From a checkpoint of a small multi-label image tagger.
Model: 32-pixel images, norm layernorm, activation gelu, width 320.
Training: soap at rate 0.0017, 11200 steps, batches of 128.
Data: trained on simulated telescope pictures of galaxies, 195000 training examples, 7.4 epochs.
Rows from block 3, named by matrix and row number. Rows with one number belong to one attention dimension. Each number is 128 + 24 x the weight over the matrix's rms, rounded and kept within 0 to 255. All counts start at 0.
# v: attention query, key and value (stacked) (model.blocks.3.attn.qkv.weight, 960x320, the v third), inputs 0-159
# proj: attention output (model.blocks.3.attn.proj.weight, 320x320, transposed), outputs 0-159
v.47 [148 124 129 137 114 105 128 149 115 151 164 171 120 169 106 120  99 124 120 121 108 141  98 121 101 137 119 157 160  90 130  88 150 115 150 151 108 126 156 122 137 110 160 132  86 133  96 135 103 161 145 127 111 126 106 122 135 138 112 143 114 134 135 140 156 147 148 101 111 125 129 113  93 119 129 140 141 125 114 123 154 107 139 125 145 167 118 105  75 150 109 119 161 132 109 123 113 161 113 203 153 101 138 136 142 158 118  85 137 129 130  89 134 128 101 122  89 152 108 129 121 117 125 146 150 137 135 123 116 166  97 111 131 121  79 163 131 158 151 120 138  99 145 105 116 122  96 119 150  84 131 121 102 129 127 118 133 113 128 133]
v.48 [ 92 151 153 138 127 101 141 131 122  91 130 145 161  93  94 107 107 113 166  97 130  85  95 127 117 150 157 125 181 155 151 144  68 113 144  88 142  90  94  83 149 138  97 125 194 112  81 154 150 128  88 130 174 112 121 116  92 148 111 185 161 145  97 138  77 112 101 155 158  84  95 124 136 140 174 143 121 159 166 144 100 120 123  63 114 170 114 165 143 121  96 131  93 136 144  89 115  82 115 152 126 127 127 119 141  81 115 130 123 168 158  92 103 129 156 120 105  90 133 168 118 198 122 151 102 139  61 159 120 136 151 122 119  95 128 180 108 115 144 104 160 101 155 167 159 130 117 172 134 131  73 138 118 126 136 107  99 133 112 109]
v.49 [133 123 144 119 100 155 140  79 141 133 120 154 148 116 131 135 103 119 124 163  77  88 134 118 115 157 107 160  80 152 168 126 138 117 130 136 134 120 143  80 118 158 175 122 156 159 128  97  98 104 121 129 140 109  98 111 122 195 132 116 111 142 164 123 176 148 122 109 106 146 140  81 107 114 148 152 130 191 114 137 182 101 171 105 105 143 164 146  94 135 143 130 149 109 116  90 112 154 118  67 119 136 157  98 137 105 127 118  89 108 148  94 184 116 146 148 131  98 184 119 108 128 115 158 132 150 121 117 115 138  94 148 163 123 123 117 144 156 130 140 110 161 148 180 116 117 143 142  78 127 123  94 115 139 142  89 130 138  86 156]
v.50 [136 142 157 148 112 119 139  98 139  89  98 115 110 107 158 119 121  77 131 151 117  93 127 118 150 122 126 136 152 105 115  96 137 158  76 173 158 180 109 142 146 131 124 113 125 122 170 143  76 109 130 128 126 121 163 145 146 147 131 142 138 108 152 115 137 166 154 160  77 143 168  90 145 112 126 157 117 126 147 109 210 131 116 144 140 115 121 145 104 106 129 127 145 116 112 146 123 124 148 103 122 138 145 139 152 116 114 150 150 139 147 149  97  97 116 123 106 125 108 116 180 108  98 113 142 143 113 146 139 133 127 135 179 119 154 148 107 134 158 126  96 143 152 121 126 118 124  70 131 131 140 118 140  98 141 117  98 117 112 105]
v.51 [149 135 134 125 133 115 113 114 153  85 127 134  97 123 171 138 131 113 141 107 122 136 121 137 142 149 142 144 160 114 145 118 154  94 183 111 122 115 126 124 162 120 104  97 138 122 115 118 132 148 122 150 113 149 124 157 115  89 109 100 126 125  88 117  65 124 131 108 134 121 137 109 122 153 145 149 100  90 116 119 132 121 127 141 142 131 119 104 129 134 103 111  89 144 116 110 130 192 138 115 131  87  92 135 117 125 109 119 193  76 126 152 133 113 148 128 156  88 132 222 100 128 136 158 137 114 146 126 139 107  65 104  86 101 130 115 139 118 171 149 145 112 135 136 127 154 124 121 154 169 127 113 125 136  93  75 149  74 145 157]
v.52 [119 148 127 142 124 153 132 138  92 148  56 112 127 109 163 120 106 103 187 137 101 144 140 150 161 182  83 149 147 110 148 124 140 112  86 131 112 103 104 160 106 143 129 114 164 158 141 151  93  96  99 109 198 106 132 111 100 136 121 119 166 143  86 128 162 131 123 127 113 108 132 131 142 144 151 137  95 123 154 136 117 140 142 140 125 113 125 131 131 129 116 129 130 148 116 143 101 102 145 127 139 136 150 105  61 125  99 156 102 128 157 127 144 131 138 115 119 105 163 131 148 155 131  96 122 167 107 134 130 129 130 165 101  90 138 128 123 143 140 128 152 109 145 142 134 131 146 125 130 115 115 127 108 118 125  74  87 176 152 119]
v.53 [130 122 140 153 101 163 157 127 144 137 105 101 104 109 148 117 106  93 125 117 132 154 121 125 105 124 132 106 101 118 102 132 114 125 151 130 169 128 133 131 140 149 140 107 149 155 162 132 100 132 105 147 130  95 129 128 123 156 129 103 152 118 160 114 184 105 153 135 135 119 144 134 167 111 154 131 162 160 112 140 148 140 132 138 133 134 156 113  98 105 119 169 124 141 134 127  87 119 125 107 106 120 155 157 124 133  83 126 116 124 148 192 165 157 127 131 105 129 141  98 150 111 164  98 138 124 128 124 133 118 128 119 166 136  92 130 149 134 102 156 112 138 150 102 150 125 137 126 162 108 152 120 135 135 100 132 159 134 117 125]
v.54 [ 85 151 156 159 107 177 123 126 172 111 125 128 116  74 118  98  99 127 115 115 111  89 106 106 153 174 116 146 135 141 154 158 150 139  85 102 143  91 180 154 121 149 177 121 156 140 153 169 156  91  90 122 175 133 107 129 142 103 164 108 139 134 120 112 129 154  97 146  93 120 138 137 135 154 142  81 124 110  86 137 144 122 141 103 116 138 137 158 143 171 119  92 175 140 147 136 120 110 109  61 125 115 110 114 123 153  97 126 113 145 136 131 145 126  97 124 130 130 148  68 129 135 138  99 113 117 148 127 101 124 111 136 201 102 129 153  79 159 150 138  94 119 126 134 148  99 148  76 159  91 187 102 140 132 171 125 122 136 125 152]
v.55 [102 140  95 123  83 152 133 127 116 145  89 148 119 163 101 119 116 118 127 130  66 136 110 127 103 172 117 131 138 107 175 126 154 121 120 141 154 144 175 154 166 107 173  96 159 152 149 137 124 130 146 100 133 107 129 148 183 168 100 114 145 125 123 172 159 110 125 142 122 113 169 130 121 187 132 147 163 156 127 146 160 106 142 112 113 124 103  87 130 145 106 147 107  88 100 135 127 100 149 119 158 122 163 129 168 116 112 142 139 148 147  63 154 155 147 145 103 107 173 102 130 140 138 120 124 123 120 111 100 150 119 125 126 122 146 172 130 129 164 121 130 160 144 145 157 121 113 160 106 124 127 119 163 149 142 170 130 124 143 135]
v.56 [ 78 140 117 147 143 135 135 152 141 101 103 124 130 132 138 150 179 126 153 121 107 109 134 132 137 155 155 136 125 128 156 142 117 122  93  82 139 158 134 123 104 109 148 141 141 101 138 165 180 127 141 143 163 116 114 147  94 156 113 168 143 162 152 164 108 164 134 129  98 170 133 121 108 154 123 128 118 156 133 117 113 126 161  84 154 113 172 111 136 142  86 112 140 156 154 124  96  59  96  92 112 155 146  90 135 104 140 100 145  81 159 114 137 128 161 122 120 135 163 163 107 160 117 146  84 138  60  87  98 128 103  77 106 136 138 166  95 110 126 151 138  87  92 172 156 134 133 150 138 128 109 129 140 111 119 115 110 161 102  99]
proj.47 [124 127 117 152 123 160 154 148 119 133 117 132 137 113 137 165 127 155 134 136 126 134 143 159 151 144 156 100 101 150 124 140 136 132 149 107 163 129 111 172 115 179 129 112 185 127 122 121 152 132 126 139 148 136 139 127 151 117  87 126 107 132 105 169 161 128 100 147  86 144 115 140 123 134 118 141 133 151 114 175 100 105 142  85 126 160 148 105 157 150 145 122  87 114 143 133 132  89 124 170 108 125 171  83 107 113 146 143 133 121 121 117 123 154 140 113 145 124 131 156 146 124 104 160 129 135 169 131 138 152 139 132 125 140 166 144  94 147 153 155 113 165 145 142 122 125 129 131 108 139 137  96 148 148 149 122 149 132 156 124]
proj.48 [131  96 139 179 128  99 105 125  92 129 120 130  56 114 100  98 157 174 182 170 118 166 109 116 101 115 114 120 135  84  99  98 162 138 151 137 132 146 100 102 146 112 139 169 111 112 139 100 118 149 143 139 105  97 169 177 135 121 149 112 117  56 130 123 161 109 160  79 152  88 130  95 129 145 162 150 135 168 135 150 105 129 125 143  95 115 154 159 139 156 142 165 104 116  99  89 103 119 134  95 109 130 149 158 166 124 105 147 141 145 130 143 154 133 133 114 140 124 140  64 117 131 179  95 133 130 124 156 144 129 118 162 119 185 155 138 140 148 134 113 192  89  94 156 149 129 143 127 108 109 164 195  98 112 124 107 105  62 129 154]
proj.49 [ 93 173 129 153 136 110 124 143 150 125 107 143 101 161 137 139 143 115 101 112 173 114  87 113 129  91 101  89  89 150 113 120 105 113 113 145 119 124 125 113 124  99 122 103  72 141 107 105 100 114 118 138 137 213 114 129 140 134 129  95 106 151  86 124 126 165 124 173  66 147 112 121  89 133 120 110 113 133 159 131 112 176 125 142 123 158 114  61 137 124 120 145 140 126 104 105 116 165 136 154 138 108 105 150 133 198 113 127 125 104 111  90  65 151 107 126 137 112  88  85 103 116  94 157 119 149 161 126 140 141 139 101  96 139 125 112  96 102 115 119 116 125 155 102 130  88 106 108 135 182 118 122 136 169 132 174 173 140 176 139]
proj.50 [116 140 138 116 144 134 154 194 115 130 117 137 155  85  81 142 161 162 116 113 123 149 107 173 106 114 139 131 110 119 154 165 109 106 130 100 148 138 145 114 126 132 130 100 150 100 113 171 145 131 119 100 124 144  84 107 138  95  90 157 149 169 152 137 155 114 100 142 159 127 114 133 128 127 122 144 149 121 144  93 136 122 164 120 108 140 113 132 134 128  93 127 142 137 158 110 129 121 123 151 147 119 117 142  76 125 138  93 127 131 102 124 185 132 144  85 127 142  85 151  95 124  89 150 106 133 144 133 102 127  94 101  80 105  89 109 131 107 137 159 136 117 103 122 172 135 132 122 134  90 137 111 104 124 125 114 104 164 147 120]
proj.51 [116  86 129 136 156 139 142 163 110 144 120 117  77 151 112  89 116  84 115 149 100 146 126  97 148 165  96  74 131  92 156 125 178 115 152 134 153 138 115 159 102 102 142  87 149 138 165 128  86 135 143 105 129  96 159 117 100 145 124 149 164 104 109 170 162 109 138 150  77 116 138 156 175 127 119 113 111 142 138 149 136 108 131 123 157 134 160 141 137 132 137 104 110 122 135 144  98 126 111 141 121 144 143 101 145  71 161 144 132 150 169 162  97 172 146 100 185 162 132 120 125 180 139 104 163 134 125 128 153 168 139 106 133 134 154 135 128 119  97 136 116 137 133 168 148 127 122 145 106  93 171 123 118 127 137 173 123 135 107 100]
proj.52 [149 125 134 182 121 148 103 130 113 103 172 138 124 170 111 129 132 155 112 130 137 132 146 122 130  93 106 153 161  95  90 125 119 153 124 123 164 129 138  89 152 151 123 146 117 104 138 140 163 132 131 137 102 144 123 140 100 110 157 125  99 150 170  94  91 145 105 100 166 126 113 106 176  97 166  79 159 137 110 117 132 143  88 150 136  97  85 126 136 111 112 139 143 131 118 107 136 186 115 154  85 174 130 148 115 121 110 138 100 123 128 105 145 103 123 117 108 122 118 110 120 121 160 156 142  82 128 102 114 135  93 137 174 135 150 103 137 137 109 149 123 116 119 161 128 146 150 113 104 110 132 158 112 118 100 113  99 104 141 152]
proj.53 [146 156 137 134 188 125 162 100 127 110 122 150 170 138 113 133 122  82 118 155 126 124  94 152 115 145 167 150 101 154 153 113 153 144 112 137 131 142 175 149 153 120 140 126 162  74  92 125 117 136 112 110 101 142 171  88 144  69 150 150 113 121 196 152 112 124 109  94 121 163 105 123 114  94 115 147 137 114 128 138 168 136 126 127 120 146  69 142 146 107 156 126  99 142 125 102 132 126 129 136 110 100  84 113 101 130 110  90 132 127 109  72  65 115 105 115 150 107 119 147 133  93 118 152 138 129 138 115 140  91  92 110 162 127 127 129 103 146 173 136 117 149 128 127  99 152 136 129 146 131 106 144 139 141 147 108  95 153 118 140]
proj.54 [134 129 141 152 117 112 166 154 106 110 147 121 164  94 134 145 137 134 147 160 106 124 115 131 140 109 144 168 123 129 131 116  80 159 148 148 116 142 136 152 166 161 109 114 118 129 145 113 116 127 119 142 158 144 127 119 128 144 105 137 105 133 151 143 117 149 107 112 148 134 106 132 140 105 120 147 132 121 137 146 123 131  95 105 140 107 104  95 118 107 128 141 135 129 128 119 164 133 158 125 117 100 115 157  95 153 121 148 137 122 143 160  97 113 128 118  81 108 107 146 135 127 144 133 162  99 110 151 148 133  93 128 130 133 139 113 132 117  82 122 153 104 122 144  87 128  97 165 147 142  50 160 161 141 109 117 153  65 135 144]
proj.55 [141 158 133 148 118 136 108  71 129  99 132 125 149 144 122 153 146  91 141 122 158 134 105 121 108 103 138 120 127 151  96 102 125 176 157 134 147 124 118 142  77 136 119 124 115 152 110  79 132 136 130 131 104 154 112 124 115 117 127 102 101 141 136 112  90 130 113 124 121 124 117 104  80 128 114 169 112  84 127 164 133 138  99 155 120 106 103 139 145 109 165 144 159 168 119 134 118 115 121 105 121 125 102 104  74 111 126  88 133 158 131 118 112 105 125 126 141 103 114 129 111  97 140 149 112 123 124 174 128 137 149 133 117 144 151 128 102 139 131 127 139 115 130 115 166 106 112  74 165 116 132 107  92 179 121  88 147 147 148 112]
proj.56 [177 108 143 122 110 112 122 121 117 147 134 126 111 127 118  98 134 118 130 128 133 131 111  96 118 140 147  89 151 125  99 110 152 110 128 129 115 110 122 145 133 148 144 138 139 133 127 122 113 141  98 144 128 142 139 115 138  96 127 110 119  97 100 134 130  76 117  80 102 130 127 107  89 130 129 136 159  95 125 135 111 102 111 128 109 172 143 142 176 133 136 122  87 109 116 124 140 121 133 140 117 137 152 148 140 125 121 124 158 157 122 173 113 167 138 132 157 128 103 103  89 127  98 128 125 135 124 145 124 138 132 115 107 155 127 139 122 129 128 142 163 134 103 138 121 146 102 111 119  92 145 136 119 119 122 128 163 132 181 167]